Weights of a small contrastive image-text model: encoder norm rmsnorm, encoder activation gelu_tanh.
Rows from block 6 of the image encoder, named by matrix and row number. Rows with one number belong to one neuron. Each number is 500 + 50 x the weight over the matrix's rms, rounded and kept within 0 to 999. All counts start at 0. Numbers have three digits each.
# fc1: MLP up (encoder.blocks.6.mlp.fc1.weight, 960x320), inputs 180-215
# fc2: MLP down (encoder.blocks.6.mlp.fc2.weight, 320x960, transposed), outputs 180-215
fc1.705:534540555580523509477498412459494410526434487544457515617410426522463472465460543486443588562510549492528535
fc2.705:462553606569456558486573462459510551504448466560388561450498515479511537476348557548546534456492487489520573
fc1.706:480572571565488459439453420511546522498549525485559511429467593442434471518475506536489547550478478511542558
fc2.706:530523441444585487556535542507450502471489557515524495522597578612538624520515567437451580489515566499497546
fc1.707:457435538501521448542506483498537581509451497491496527383479543496584406534558502497504529534457516507527517
fc2.707:443531532495487488536516557481488454410467486531463464479492504469525550531547435492454442555471495442453453
fc1.708:469536566508493604507574434409472460599474525510484481605458444554471529456441488486468509535489556443439567
fc2.708:424501447441466476445563504496488537535553516487427500380485434439508563543349488502478595469558479505466504
fc1.709:524528494540544567538524554487376504506590428516459573520528465383490464468332514505468493507470494391428581
fc2.709:452569575495443422575498468519460475457391426492529350507603505566462524445462374504522427467541328473436536
fc1.710:508504426424638444522545567513519436450461521387450438480505445415480514551465520460499533509454584579566423
fc2.710:487496418579500486502522498501450585549476544463489435533606528446447561492538486507516464541526465552479505
fc1.711:620464523497520443501465479505497409426457456472498489498445524468446470526560498566496493450476565490483512
fc2.711:580387396534579451478494442481465532412386501482607572536443499453514427537548542566582458516551459564502580
fc1.712:456460411468498488459523483480562542530421473494541428505513555414552447470572676536474514540522549488510452
fc2.712:537533522523517510498459408563502501512503532496476568452521409540513615574523506492545460486598586488461523
fc1.713:508407557455539374383520524521542508537386440532475543481481385496552432594452557489451490550515556516532527
fc2.713:521541494476578435413494549570537535508476456524467426552584553498443437546491553424561468535532460522594503
fc1.714:611544484474487540507540396525559518477455611455619511493490523410446437513436498563455550509457473562478507
fc2.714:412515455493553509480508524530496536491492624435516496508610507548481539632513523442453499505569414442450573
fc1.715:567570451548556503491595521451574473480372472460505546446443401485559570501435643545488445594459528516561566
fc2.715:539505469566471447513460566551583515551543462483392525522523395461424536471540533504569446470457446513482509
fc1.716:543426497571504492488441505489525504454479464575471640490462562423573559558492497446457481417480527391568579
fc2.716:596592560449448461591463521505505483522476477470444444564561514456445473442546411504471528513411450517402450
fc1.717:571514572497466593480505394435512401464398435534378520502590430515536502478549534512512488644534458585460590
fc2.717:475559578548575442502529498419523531476451550547414501460523501595521524536573525483518517530535522552481552
fc1.718:530542467584608533410479450446495479533442559401628437471454420408486529559414394521438562542505485550392500
fc2.718:572612449517556428369540448483570422566377498374568490573640507596496554518475484537505548526434447515365546
fc1.719:507419553564471541510537493570506443560454432507528443437441582518484478580522537522532529577548499536438576
fc2.719:463512514509505425493497524486490548498502512536479542503428546454435503609507461491505497451449494497549608
fc1.720:456522438567480439444516541402509467528429476526563547466440477575502465511596520574492464564414551449394494
fc2.720:463582537532528558452409478568486467383454515469464533565553561541424533542581503555581435455475514539528435
fc1.721:514489407451540592517468462512366526504444565514557546504446503516485458497456466547511552526510517430499546
fc2.721:553429465505446519490512470526459444503438451594605570469625514352439518516514446538503505389555477394552489
fc1.722:506492474456526555545464538589454493583595521495535479552516438559541533503547565503534477530481430492488462
fc2.722:499582570545567412534499600526471468560549562526463395488560439564450555429423433481553577526498551517479552
fc1.723:438460537496433533466535497472550560429516559519490495534427467475506471536554425648484466452529525470463455
fc2.723:533575491432439498546435556518506526504492532518419497466485562548505501503498528463522431518494418492493439
fc1.724:442482538478533519537483519484576491440532549496613544405457578467433538457457559504604550484453612552559525
fc2.724:534435510509477510538461489482442466523452539425399442540525560597515439506528503468534623545488576521643553
fc1.725:513469453472549446523597569563505464449478585503424515490576489411527406569451546464474531479473504533469592
fc2.725:508514488482539494518548511497415497488468440554475548523636483549484529573408545465532512478600495488537495
fc1.726:508451503418447457515493574463527506530555491476567485549476541462507589511546499503327451577498448494440456
fc2.726:518585623400521502498385498455496543589323461525481417514442532440522517545515466480410473487474479493433386
fc1.727:493518391558476499546472432509470461494407433467511534502411488645480502547601462467477520549444554364404521
fc2.727:491541496493477547475501604467432452475478381566518535553563530546423586495591464532506630550538503520447504
fc1.728:408500440576510503525483491494451501494455444444479522511494526579394530515597543470530531504478489450500471
fc2.728:448563478469444444480553595505450531483553584450487392489522485525530585537458436504437535505454462499484495
fc1.729:522556476455529526565475520414447492493524556530447544557547394504515480507449577497491517402509540502513492
fc2.729:537548423504528453496465529552479542437588552484508443474426503557504516475536410585519482548506505525473464
fc1.730:444373446437424504479532432474560520440529582445429546513523573499558617545442572511514474499486552489518477
fc2.730:536554495523529407468535449582534425560514514494638495461487516496476421442491441430547503385487521477480514
fc1.731:463582568518536559529528426517509487611413465533579608592472464542454433573478464578541476559555596476540665
fc2.731:403504481512511421529578546510506500563448449503398457519469499479335462505447529476479536444474578477606515
fc1.732:578474495478538533451466525450489442525582411523461599533477467349531574510438451503410465468543405402518562
fc2.732:541625607553504467585515443530470531558366404517408371498442468485575518522477447534477481443454458458424527
fc1.733:621510356509429447523492450469496363503467514460451564496411531444462623470446547446493417473422511469440559
fc2.733:492454546571545408446522526500422543543468453482509439498567436477539529479519465569500464543495425492477515
fc1.734:621513584502577571519518425454412453384531477497507512465506466420514470499473484575546531523467383407565511
fc2.734:444610522490491440534562479492451602453439561573463442491437567445489455484576423516434452521439445510503549
fc1.735:411416465563465491586489510538434565474613519552546485470430441524450563536499474487498429476484601499518536
fc2.735:454520604457536471447540529478487512473458515517626594583465477457484555517559453508497596426490495457518427
fc1.736:558487461508464500486506504508562552485532527491577492433508536472454436524567535506493488552464525480473519
fc2.736:455471497430477485513527473455392527510516502503598531533489464476518416498548540462467494463534525444526527
fc1.737:446519483543547418580517515478500507451630600512504446510474520465446537439471492583405501472604452518531436
fc2.737:540441499571536478427467448584615573541434490466496541555574537447394515494484616518512500488505529521505434
fc1.738:503525544524466440546507509487518402447456494518535500463499441503427529457482501433496520521456544481449554
fc2.738:511555462439600517473429531506513558448522441475483550563539566579515531495519538537556491513583489501490507
fc1.739:434495529502578385491536496517499485538445594533520657459555469506495504476414448500482506489373587398438631
fc2.739:486528464576504497554549553529558519449582491564560501521526529506504429570579477531401516519513450527513519
fc1.740:508504515484467424607523398524519400492395449501497488437467531521529485568445526482443433457588574489501479
fc2.740:465460527537424424358515515537451571431579465491450473479484455334576575511578512489558556512496433463558451
fc1.741:578547511468529606491487472376440512431517485507408481474441366392499484524448504506501460507483401464544558
fc2.741:468543588521508396637550488571556488563467507542538407498568443493451419522443455576555525489548402404436415
fc1.742:366529591489467506451417455510544546454528635481561535361380516525440545511469559527501423433516547587558489
fc2.742:477438569546510543565567549452476553479553470407392417562502554488508608499543485503579580415480558472564533
fc1.743:478483436520510545622526457514480458516400610478473495461576547541560523464476505525457540498508572511465500
fc2.743:449461504483474488444501530424489531452491473509480439489448449506510494445530493501542503607574376501466475
fc1.744:562488470480651553470532377474438510516447527458632477493507427492555440526431456600382516473532392525456578
fc2.744:560615474514499518490561591488547431626549588400584486580546501565459493503434500573476575575483478491450464
fc1.745:362480470570467476583457463527504577455499474568456515482388503463543518487500535550547521496386515514576517
fc2.745:455516510499454439516535554447527527377513465555578452530500485428508479508567461504458386453525524501453527
fc1.746:503442497512436504499453402477491522506522513517555513467500479545521530441429467579518512541522544435470553
fc2.746:500410481530474483519447519504512491563451508568529494494592560504499463491454435512519562517553449467620522
fc1.747:395422575589543477482454552436367593496489481475487472486493393470402446557490558477504498584523604487557480
fc2.747:446508587497486508497462529538577501476467436426576449483516551532481515516533423508438448514512533483489448
fc1.748:578578480466608525522525355478522501470418529524603441574460520399448531560439565493478603554443451456439471
fc2.748:482471482510569466454586399514511572560475602380503531551524461587504479584557488474516498545547390449439544
fc1.749:437446540554421611534472496469506582456533489526570516507475541506469484553524535548562556501409557450514532
fc2.749:496488461498500488392499521470491440507420473560483477514574521544471502483481561530477502517505449490402503
fc1.750:536454399431483433516541475512528519528477488510508528469522589446441525416512539564485428514509471560504540
fc2.750:464440542540545544538528532471514511507417493513493467506516512486502510446511464483494509543479521566486470
fc1.751:471465569561593586449473504432503546502506513557524555466362471510438476473453484468532432536512458534506505
fc2.751:513581514483448467498484458472465577463424423474496451529408434560500422438559452574539453573533402517519425
fc1.752:501451468471483545550560483568543578429441438548515580533442515507567435470498481594470409488543528431469510
fc2.752:420462502418526398471479512467498615542470405515546462533527477447495596459494443513566488561552446437551491
fc1.753:497395415483501589480459435546519522542596532526432468435457466432482475498563539518499471454492465561492552
fc2.753:497515414409438527497521452519370477603518600464517471459511523571492465513535529467479563522442520491456482
fc1.754:445524480564530531552510443519585471469488564529562533462408577490520558520488545592499516566453531415510479
fc2.754:478468526594470511514506467459509521544441526484457454425559609468587481528543534510489667456441461473513443
fc1.755:526525506460499497556470413448470460595513413571505451491549492502478415476467608408485438575530375440493445
fc2.755:502586555517563405557500507504516483510492481487529434474546420517462522540473411468492472551521556477552539
fc1.756:458461467538547356348428575557504479520472507463547540575446486586499425544544512492516456595474462468479412
fc2.756:548471572500510534493501573555528377460446433505440511533557487435386475524576548479481490552472555578502454
fc1.757:507550511495409367453518439519509485541519468579486473530524487475460524571509441463412473521472536485507551
fc2.757:511461469549526530402562528449446595452512455560469480573458414419423459550500542563512543541531493524473340
fc1.758:481493505518546480576474419491425473428441488528454523450546483480532521413496557496512492585546492528559524
fc2.758:493505569476436447500608481469514474482438518566455473498492524415566583525585487494535527558516561460483512
fc1.759:562524538530596515576556439529476554559436491449580428458430523398368468521515548497508532557409529430484525
fc2.759:564395514564470578410518432571529647496396512414463488421450553553530518478495578424555432562543439488400450
fc1.760:506421488540581514494541484519665539535677453490482523493404533486506534508517507503499505494429597494472539
fc2.760:459562582493432463570494510492508505559586433543546499507711441455544564607396602506529584357504492525420577
fc1.761:489489501442534453539496542561529490577519473474500460497490403492569470555496490471482482489519511446472467
fc2.761:536478461502521523489540551543514536459500480472559501458549568592524498504622493512435567470514463492467573
fc1.762:430484553555553575573419477461503497498512503500556491435472500421530510557472563584522598512514575533505447
fc2.762:477421497530400523426556574492487507532524411517492430500572473481538459508495463571528374483436495532576540
fc1.763:455573542572431455495520446429436494477490499493463445557507417502513480439524548469430580494470481496472553
fc2.763:464482522475368510413486493496534522543484442605544508450518565477500527632497489411487476489421586524481429
fc1.764:516492532426449453537542420489605521535495494496547421473476528502481495495531569529476544465480484434506505
fc2.764:509424486552481525585518499552505527480473463481535517457499454597576575564489441533543387415502529553559538
fc1.765:456444520493595451448476508472496461502521442504497451457512505562526515492494500490613516530523497526544479
fc2.765:545467478532537490440557625523498463496518500434501423499571551486521503443628498542446497584438349531502527
fc1.766:466551628455519509447513544496568530516447464512479443539467494494435496464526563482488555494480519456485510
fc2.766:499423461428411459517562496501503500450316531457466536519535432431443502608498534460544493508495517512547596
fc1.767:479480446547466541545436539481439442487477538517479493504430530564469525547494466474497429468413451441484543
fc2.767:455520520525608532461556550423420511497463447535547483541496522489416564483593457593550595448556571438486523
fc1.768:471546450584512562513418513520457462483454415541517557466421513508437535503529477477546554464421516414530530
fc2.768:402534576590427507537577527503497447475437540548539432507582526471415541511467348569495379548438404374434580
fc1.769:564476562489533446484433602560481493462537517532544619510450551567523452429498489535465502491495524465521502
fc2.769:488495510491511439497572487539434500419564432545505423479412454593458437482526410520454595456474520506472541
fc1.770:438498539559489481561550510571449451504573491536544512509529438444542583477479545494450455523498511522391494
fc2.770:535510434535473496483501515547566528448476485558467540561488552450509539613542442516458563477509488464536460
fc1.771:478601433485470391489507504446448461513478440442374424490418460538493478518473614474535548583477510531529463
fc2.771:514478512473423428427472553514485453498490414536458413459575441401430502550462505446426488499513536468485429
fc1.772:521534554533500538522463432408503523417488463515571507411496448492432465545466505557545501554486534556526556
fc2.772:599522467511481503425481551455497473549421509521499416595608528538525662496578484447424480513500505494543562
fc1.773:455570555490454456458509489509581509523526470560403467590475523436430487526480479507452676549479499467445574
fc2.773:492475468540572497458566441456442481495520500456466469503456475497523557502462560495562446493491508458518421
fc1.774:498438518516416545581492513491458485576567460458538506513441407500561532559509506479419421541510504516488503
fc2.774:506580605413550498448418557491421527521356440531485470533450524448513519534514394526443517419458529468436435
fc1.775:599524415470458466447574568520534510490523591431516531518500518473516519535470500499548492517482549526526469
fc2.775:419519461433588523530564515531391499521476521453523505509528503450395478545535521441414473536602465463475462
fc1.776:567535432504463490472412388421469468518483485536540467467428540461448476479551507487506468543510419400480483
fc2.776:486431460432405426443513496555401589432406469526494475464568621482473386565416492535482566495537527553548483
fc1.777:481570484546497524531502488523479498536491489422520454493474613488496466464569593492566473449565431442535592
fc2.777:504521424527524527458499550611469565454408498499523514476463467611465523499487541548527571515575553538524475
fc1.778:477431412583474544580530541478542479486553470487478552521416542438486519437465456507498500531509526531554532
fc2.778:490589556506532503455520447546506572541579519474469566479595581452440473589386499561448490465576575507499505
fc1.779:545406557485560592546516519525548485425379450456511470454583437567502533476455425506448446570566524500452575
fc2.779:421539504442527493470541587515516536679536460550509462516426411518451523522597484462475492573549519508542479
fc1.780:527500459539515522482483478472517519493423552530452454505438488600452536530555507482589507495392474463486435
fc2.780:444560546546457526498541551506566455468459535521481419493507529488440625534507454485446542486476468465563462
fc1.781:509408481438537491505490450515399513469381522572432534423481552409557430505526520402573521508500473444544562
fc2.781:596550508492490464510563452482539463482425502522431444439552468458469470453548527464424440567539480525432436
fc1.782:578443582472556537546506494428550434453534529442477456459484458495547620497519560513470491380528513509398515
fc2.782:515634522503484488390544547564430560550379557490429555423472544429534588526457513448502556488602455525547438
fc1.783:455535549484466516384434476498443503617467498528456468568550539521489508573462440470496559581512511471333578
fc2.783:494528523453559446510554545441494562518524514455374417419444413452474537519458478505483563529478528496459506
fc1.784:492492428484496434446446542436477545481508537399507528390506556510395573493595553453496452528437565557521414
fc2.784:587520460487505490573465552586524523466454552466576534539569491610555664574489471552473432437517512479496511
fc1.785:580444473502599432425484527537489456563447507469547528581504392544543493567558550456517419536444442507515460
fc2.785:547542526525551447496473668555541435475510470463401421484630495478424529375534560516442488533520530532516522
fc1.786:540479452479480501594506481479458321525468487493569458399524578433537484486516493500432446520533607496488430
fc2.786:389497474538510492418485544501529539416519467535415536527442462437500517523508511537462576492545380518500538
fc1.787:558523462498498508541581573443508476525564433502453455499504484463470572574477532445410434548537498561437499
fc2.787:491562610464523510518475568500485568563404461572487468496415532384582481490449396535477468477473445448486461
fc1.788:468599460528539451433484481538494470483478563501532438456460483523396427487411480556424505561504472561523463
fc2.788:511517499438457430526510407486576447484513558497490455423525427463498430564470448445440564555457517461568461
fc1.789:473451502478515607484434430545520491451524481492575569481515550493508542433454505598460497570447620480570564
fc2.789:495488484538544447601507475425527572486480521446587455468384530455526429507511432452453511503472475539364480
fc1.790:606494456531489520521480483524562502528500428508469513485444504644491507545523459577580611529559507427547639
fc2.790:491529534551553554501482493477470511585585532490439490459515435438455529443446513503542582459554528547492547
fc1.791:504622493527466518461521390464395498528511496496486445580462437516464387494513497462402458518563523531501486
fc2.791:411553442440426452441499432539574493497525513542374469426541572404465452517343581474446618441565591564458447
fc1.792:558516577438509536534559500516498466587542499432569489533483565507477520486445493490411545562440430564572498
fc2.792:359548619514440544531399558486505564425491575530570454567469524395462499524467524462477524440520389466531481
fc1.793:488567478473460525506547464429487490462461549525550463498477524541482499538497563544425564504472487450522510
fc2.793:472437514538530525467463544509453461476452521574574522467582547489518553502574475585545429480524555452537587
fc1.794:476560625497463467486484480460484389447396614526526525463538572534413461480451486510414471453529501487481441
fc2.794:531434527473452409494495541533447530431466559462493430489495458446467514526535560476413524563445418547596541
fc1.795:470480544479489550572482501464409342568608521519475626573438473537547491409529513558414420535479547484519394
fc2.795:543641504516547484413433479414504513474490473475499451526524493480468542579503495625591456406421515511433470
fc1.796:524509545512517584437515514468540442474465503548493527531391519509467597437604540588518505501394511528469548
fc2.796:425493575494568525532521414472473530573495463523433433522531442462547560468398572496488479491536576507488590
fc1.797:516499580578562509451513521395436491634494482548483462512491514563407453546551529457509425568478517560453700
fc2.797:496435554425459448497483539552541545530484471426385510432381496560405535419398493488483577510598519508609481
fc1.798:567481516620541515460494429394432429510514509518492458510430501513481462516475555510492464522528548557515540
fc2.798:475431575441481430457556518515475568550437481516504509484507493440488566484437543511539540573509465529576571
fc1.799:508514462481456477470499543564585534541476451530567579545413452487600478482487579530496416455527482507570440
fc2.799:527546519547566491413509456495577474499543538431418567522541504417482489509542461530498479589495521551446535
fc1.800:508512443520504526594525506505563469497482522485446455403463543491450513518551539568569443514475472557455546
fc2.800:436498524459571493501543482472512513479486432437505553516503571594441541514542538480490529486614528530550486
fc1.801:444492511522496545588527552498522513503493467469493485501491490487605543561460508525411456546555534570537488
fc2.801:533582452567570521437478564602407543422472380493504494473527524477409549494467481551507457457499507559502539
fc1.802:636468532529479458472477485482532535566604450495546487532497548479557482440572456517366519544522471508508493
fc2.802:392657584483499571522416500428467499537442502464480415499453541431462507606558466509476455452456534486528373
fc1.803:558549573495550474482558479601548464503484473522457458521411492457522542529411446577490512534486493529523533
fc2.803:476518525482540426479516547350539519512405530504467452566536435474481555516433535569421579521532496471510578
fc1.804:385439446532534518457547623512528538460588618468511564496378465558491520459518484389539491468405625489554451
fc2.804:414492541542393461426596587592517419508500467458574511547552523574396582494537406395483466444399484454547483
fc1.805:515397450549570491536516427490462636451531510627436545439374525490574477485552541495490511537503492552528534
fc2.805:437495513533539535437477526546413470426384435527490544566517495455490519458554399530645395530520446460566439
fc1.806:584470446520510484406520493539427387444466442446407530443463541565370491517548468505493479455420484385531596
fc2.806:443496516560457506493496489515510511510396413441529530560484470458510536460513490641511441457530506499426429
fc1.807:521438449467556473529555541447496478464533526482465412470417551430509509538500546452490393474473485538457458
fc2.807:549400489457487451459454492534478572580379505523461491492655433533422403507469506597447530521540502431438408
fc1.808:499465500481582441554489485538519453532532465508506445494527369538586518537475522510509512454538513523511453
fc2.808:494510472493536510451512562526558545426515481470494499474571588544505568470547489605455469487509436512502543
fc1.809:568527569484607592543448416405462509541506449481490483540548415491563487516443534467553489549536518488506472
fc2.809:546625543488559435472460580562521521481458473485537445488572510576495552587525432468517481504528552538483466
fc1.810:502539512493609525543450417407467516521455397501515479477427538550525399543479593479535585578515544494509509
fc2.810:471541548503535473471516424567607441440514453492515492534482491475494550571549521521518499499467527411572564
fc1.811:525469408490501568467515426500532425505443532499501588436523535449544652465471522548493443541466662467595457
fc2.811:556584447556536516500503440462577429546483514472516506476526537495403504467490510521546543441578459466498553
fc1.812:450558543583528551413457425527419460443488519552462475563510372481595511528469548490557472568442443511520551
fc2.812:507553613535501427534586544475484553459450447600405471493605420467469419550469537568509514506551530565472587
fc1.813:489503546558558527470516494508546472500556559523605454515446410515469522501442466491390513601524435509583524
fc2.813:450584507518508442567456501497488510582542596541497442562548581447520527495563481525465522440548415500587579
fc1.814:496465541495535538519478492415486558517499483483585521532396381496494587536532542534426509551563584536586457
fc2.814:445562585564483531478565456449546550590536480552538498436581597446471439508469523512495415440461484577429621
fc1.815:558468519511536450590488417509508492503508513603575568463473528435551524519540527591485464438502492536460493
fc2.815:391501516500565585511527449490540508401513469503457479551472512444451408515431484536545455518481517480513535
fc1.816:677473477482579492542486467526563487554575507492464531392481538483403520511456633542485551495504519567460462
fc2.816:499523436504528555434569551510560477516525471464580518495613454466492459479552512540474522503493418536451477
fc1.817:438490485593500537469492467540534505446516593581597599475467537594465443468539493518591533507481557457570450
fc2.817:512533498521518536550520464430466399459441554544516495552548607528450532508511502470503522518477498441447460
fc1.818:525580497534455475513513437488521457470524577492557515422508572424456560499511496564490501487390513535516528
fc2.818:506482557459537552456438499536445525450413553574529478489558526507546477529533517531524477491566515500529530
fc1.819:424492465461517322466518519544523501530559547466438476523499509422491606503576524460575480535523506421422460
fc2.819:524573489485593529421529550500391505496546540416464461437528445446476479495448587561533502518481525470445438
fc1.820:447530511542608628572483481539406468488526500548489425533511447502530509540495568454537487537531585524495515
fc2.820:546587534484557459544424480520461530449459537497521470494538466491458518486435488522517508531517603517489485
fc1.821:480556523569569548486553511553472515575488562512546525536517417534485476564492492472483544506463494500483461
fc2.821:544505531501477427563484524530525414538540563420568409511486603479461547467523567521464530438535507457604568
fc1.822:526485577565539479524533525561484521494483458530456581477519488527471541404525562450511502508455566427406485
fc2.822:574373448459538505437514590616392603571469464462526460521515478492491500475487471507544458545512414543529416
fc1.823:535529413489393443482496519490514470539445557486517573572509516521442522491578541563597458567421506536487430
fc2.823:486450499487507446494545597515517490504495461531521472490481497598499489435548501486436470483477454510510445
fc1.824:534490499547445439472536445516577529555562503638522487456421578502458414483493575499416511570479488483526485
fc2.824:503549493489547479499514504481497436514527473515428502572502524475546529579385490476456610488551489528494514
fc1.825:523455508567575398444466583506479438476398448546497533541483520487537416564573546496511438526545576606503478
fc2.825:549501544505514365483526565510488482450514519528359451509520475514443539518541567501473523499495450558494458
fc1.826:521530493450570508604510468391496463520412469544598563572512379546573522530573502555567474498500569492521532
fc2.826:444475405471508502506509475514432563434477531442438433512545495547415522502564494572494541354405490560515571
fc1.827:430436455547573579550516522592425443494568503603474452605533406516531510605499601506548461503406512559401443
fc2.827:492592523530555421554494456545440528475566488564484417426550384482441499517379459551490553483464597555465559
fc1.828:441467480517493464579408512487587498509412413523482515402402525528499552508550514476563542500486514506520506
fc2.828:553491479503481500580544492416520439432498515516553512545495484481483480522555442545456497528515514444494463
fc1.829:492470471519525428542430403523462476358433448510509519467371557532557531558533559582475482493487581456443482
fc2.829:503436429533467482347537514486467618530419413500525498542546465521492551473528467530597456596491467496543509
fc1.830:429530559504509508503483351513591494427508565445512462455538529454474446501473485572350528460432526488495431
fc2.830:556432526522447534535483602545497563480442536543516533476528515519585509565502514492608426480549516559526603
fc1.831:499483578476515439423517533564498522478503415503492367475485559456602531535608465497587505464473524463474521
fc2.831:522486425516442474528624489405486492495537622453480471520606532543498510476448559618458516502530496416397448
fc1.832:499501528410457575504547445402468353583609483469438588558505520448499634420556486574398472484418628457561484
fc2.832:536619491530472557521509447453485557473479448458458406576417473474478557469513458593518427355458461523463512
fc1.833:381530411520461431491472581521524489522420508447493553538505536649448547549604484495589502491431466493524483
fc2.833:541491492480419474507506515491447429460498506511498512534400522524450506501535563500466501457510469484445490
fc1.834:586466558528603504469531508415478473419589479551515528531453432500509506571539494431509537461543494456565500
fc2.834:492607497511430491469592613418467522519476565499506482463441594530484479457620524551412453525417361521514522
fc1.835:443518588498454606527447469440512536488514454490561513542523453386559433467508543495457475539484514550466486
fc2.835:529542567515516416520570418548547644375503418518566457449538533446458512519501478508567484421492548568426574
fc1.836:487494527452552506566544522633498463567474498494500500507533434560563458553520484454453473466489509476439502
fc2.836:505506466504480513480542534495465571438517492474517515475567535552493524489648465553486543493529499513517537
fc1.837:519567571500455486509528416471541405580442422504524562485523449486587495572442572469440424518488552510526460
fc2.837:458507525534472365513519543470496526452542491475386514563541516435494464527508483483522516494546427422555525
fc1.838:479456550519543526542481469498561507471485470486594578454407536516450517512530533487559514508478522472520532
fc2.838:515503522595488532428507511465508502463534512575486446524525572484481533495475491477524489522462527526472492
fc1.839:537483514554543472519423476508478435610514475544530488531537377535544535605453607496580380490441413557478474
fc2.839:525626543464562442503468598564488489501501497507464439488572470478413558469523487531502517520497579565481546
fc1.840:483451511454441473583482588425500521451537533475550532567467389524538565557599449554448503612540518491531449
fc2.840:436563535432528494413547486553495620463441479493468478394481517438499457536487531494496439477540501517526510
fc1.841:455515495524485484499530479513361467510529501463485436519504499499547547523419509502469455536547502545507510
fc2.841:513531411560499482540525504582435492442424467481385422548487440529494518492471466446461555464510469537557475
fc1.842:434484473530495413515545578472506481461544590472512461446461501510519561463530543583454479510491523543506369
fc2.842:527564459486475537507449494595560512526470617437592584572598540515465483600553512505530525486486434498505595
fc1.843:509593363556508524528458529545432490564550455545500532409502502391461543478420493486575438497491462395431595
fc2.843:428534524557508434611509561470505494509458497517508458457635447522488496448443470478508385522511406527470560
fc1.844:529364469539552489550503544508516488506539511521471451485470443533506563521477482606474441571489652622492513
fc2.844:499549535509461471484595522591489557455470467488479497500497494359503475470486454535471427494502428479457422
fc1.845:438544413507427449462524482560563480496413477430485502590535525449478405519538460503442483455504523506429469
fc2.845:538464447521395457499574564522513496482541520493534472496523508439426479543502529441541572592520476475423572
fc1.846:521464500494486540522521460558595464440423486510466524555570451520450481503515519529430493515490545435486487
fc2.846:497484551437507497455528488407588560412424578606486554441485445478576514557582477545461456485546468555465454
fc1.847:504507500532413437481556594484483488537513492525511497448457456564558487458523515494392465510506502514362435
fc2.847:511554506513588501442476388531544462514495470512513484454496532517496518527493512495510496510515531568535468
fc1.848:463574486514503577573554447553526570594481491458546423469477517449548493512483566535426480444475587445422463
fc2.848:517455467527501536487568545552479519539421529449452476517514525597528550542519517442547488508595536539543582
fc1.849:476464436484435451489505570482500483465573548457467528481424567507447501473459542608534502449491532566472535
fc2.849:455533501454507577464518493566534491458546512542585511475464445498525478538501441450404499468490603485483382
fc1.850:524468498502523518528522467460462484503405476534467494541467478589478473445462579510527574584449542531532511
fc2.850:509440519447498522410611559516492500514475423496502475526522462505517527498568481494521561561527441487601451
fc1.851:458536449575489525504471483436467496429468513484583492380469505499498576635391514555564519492423466538532491
fc2.851:622440496500521531485499560531482533577507511545526536400552611634507622497582441605573481479464518425475627
fc1.852:552559498570609479540611511546478579499443461555445464449431442449465491567417367490486444497531489513485529
fc2.852:473524581482539479504507582569534516514559427406561573519576532500545563512571522537385492555439514482540492
fc1.853:514394432558488469508425540546475492554420485436423567433523494539459450586505530440584594499502512517488571
fc2.853:502513467472473495502548548443447521418452406477490484580434517484412528417541494469528482550509472442479440
fc1.854:481507445584638432402368553541450427495407446541489535565503395458599462551495522442547387507511533529501508
fc2.854:558540519459549397494470604536466554503511504486435415536597461524460504478481535544520559528517504540483503
fc1.855:561604483538434517428595523512507475568551492431521468602460563535452475482432487503452495454475556520466515
fc2.855:440497492492440419499620551438492528516606604482451476491510455574476508542432490496473546493604458452499479
fc1.856:426446472465499586560479510517528625490598414486486574540394463510539484495543523486470445412447549557524557
fc2.856:450501529480511485396600580537453480396506504514569430473561537451457594535520449473512482510435489500493489
fc1.857:513475513530551536475475445467548452451476511589527495464405465497464463531435525565555563526496502400573491
fc2.857:476502564628570443501483440502490491394526496522481469482569488519510477561523480466504510505527547458584555
fc1.858:542503462543475514476467492485504480448521521480527553561410546451461421472533529429541418490489551445438510
fc2.858:518460527477548479470490528517432589473429527452401433515576441468512391422430568537432475523483531536531452
fc1.859:456507486516468521494546469536572508467529483535452510526494567667584529507528566489448461546438443542499444
fc2.859:471475542502536498523506514519412418497565504561579491524489504562548398491479512522495601472466532535453560
fc1.860:490512507548519487415496452517562488545594557435510535454517582423509468485537580463515442544482564453482418
fc2.860:544505472454547533515580527577410477509518534587519499405507523616596604511444531531485546457565550445500578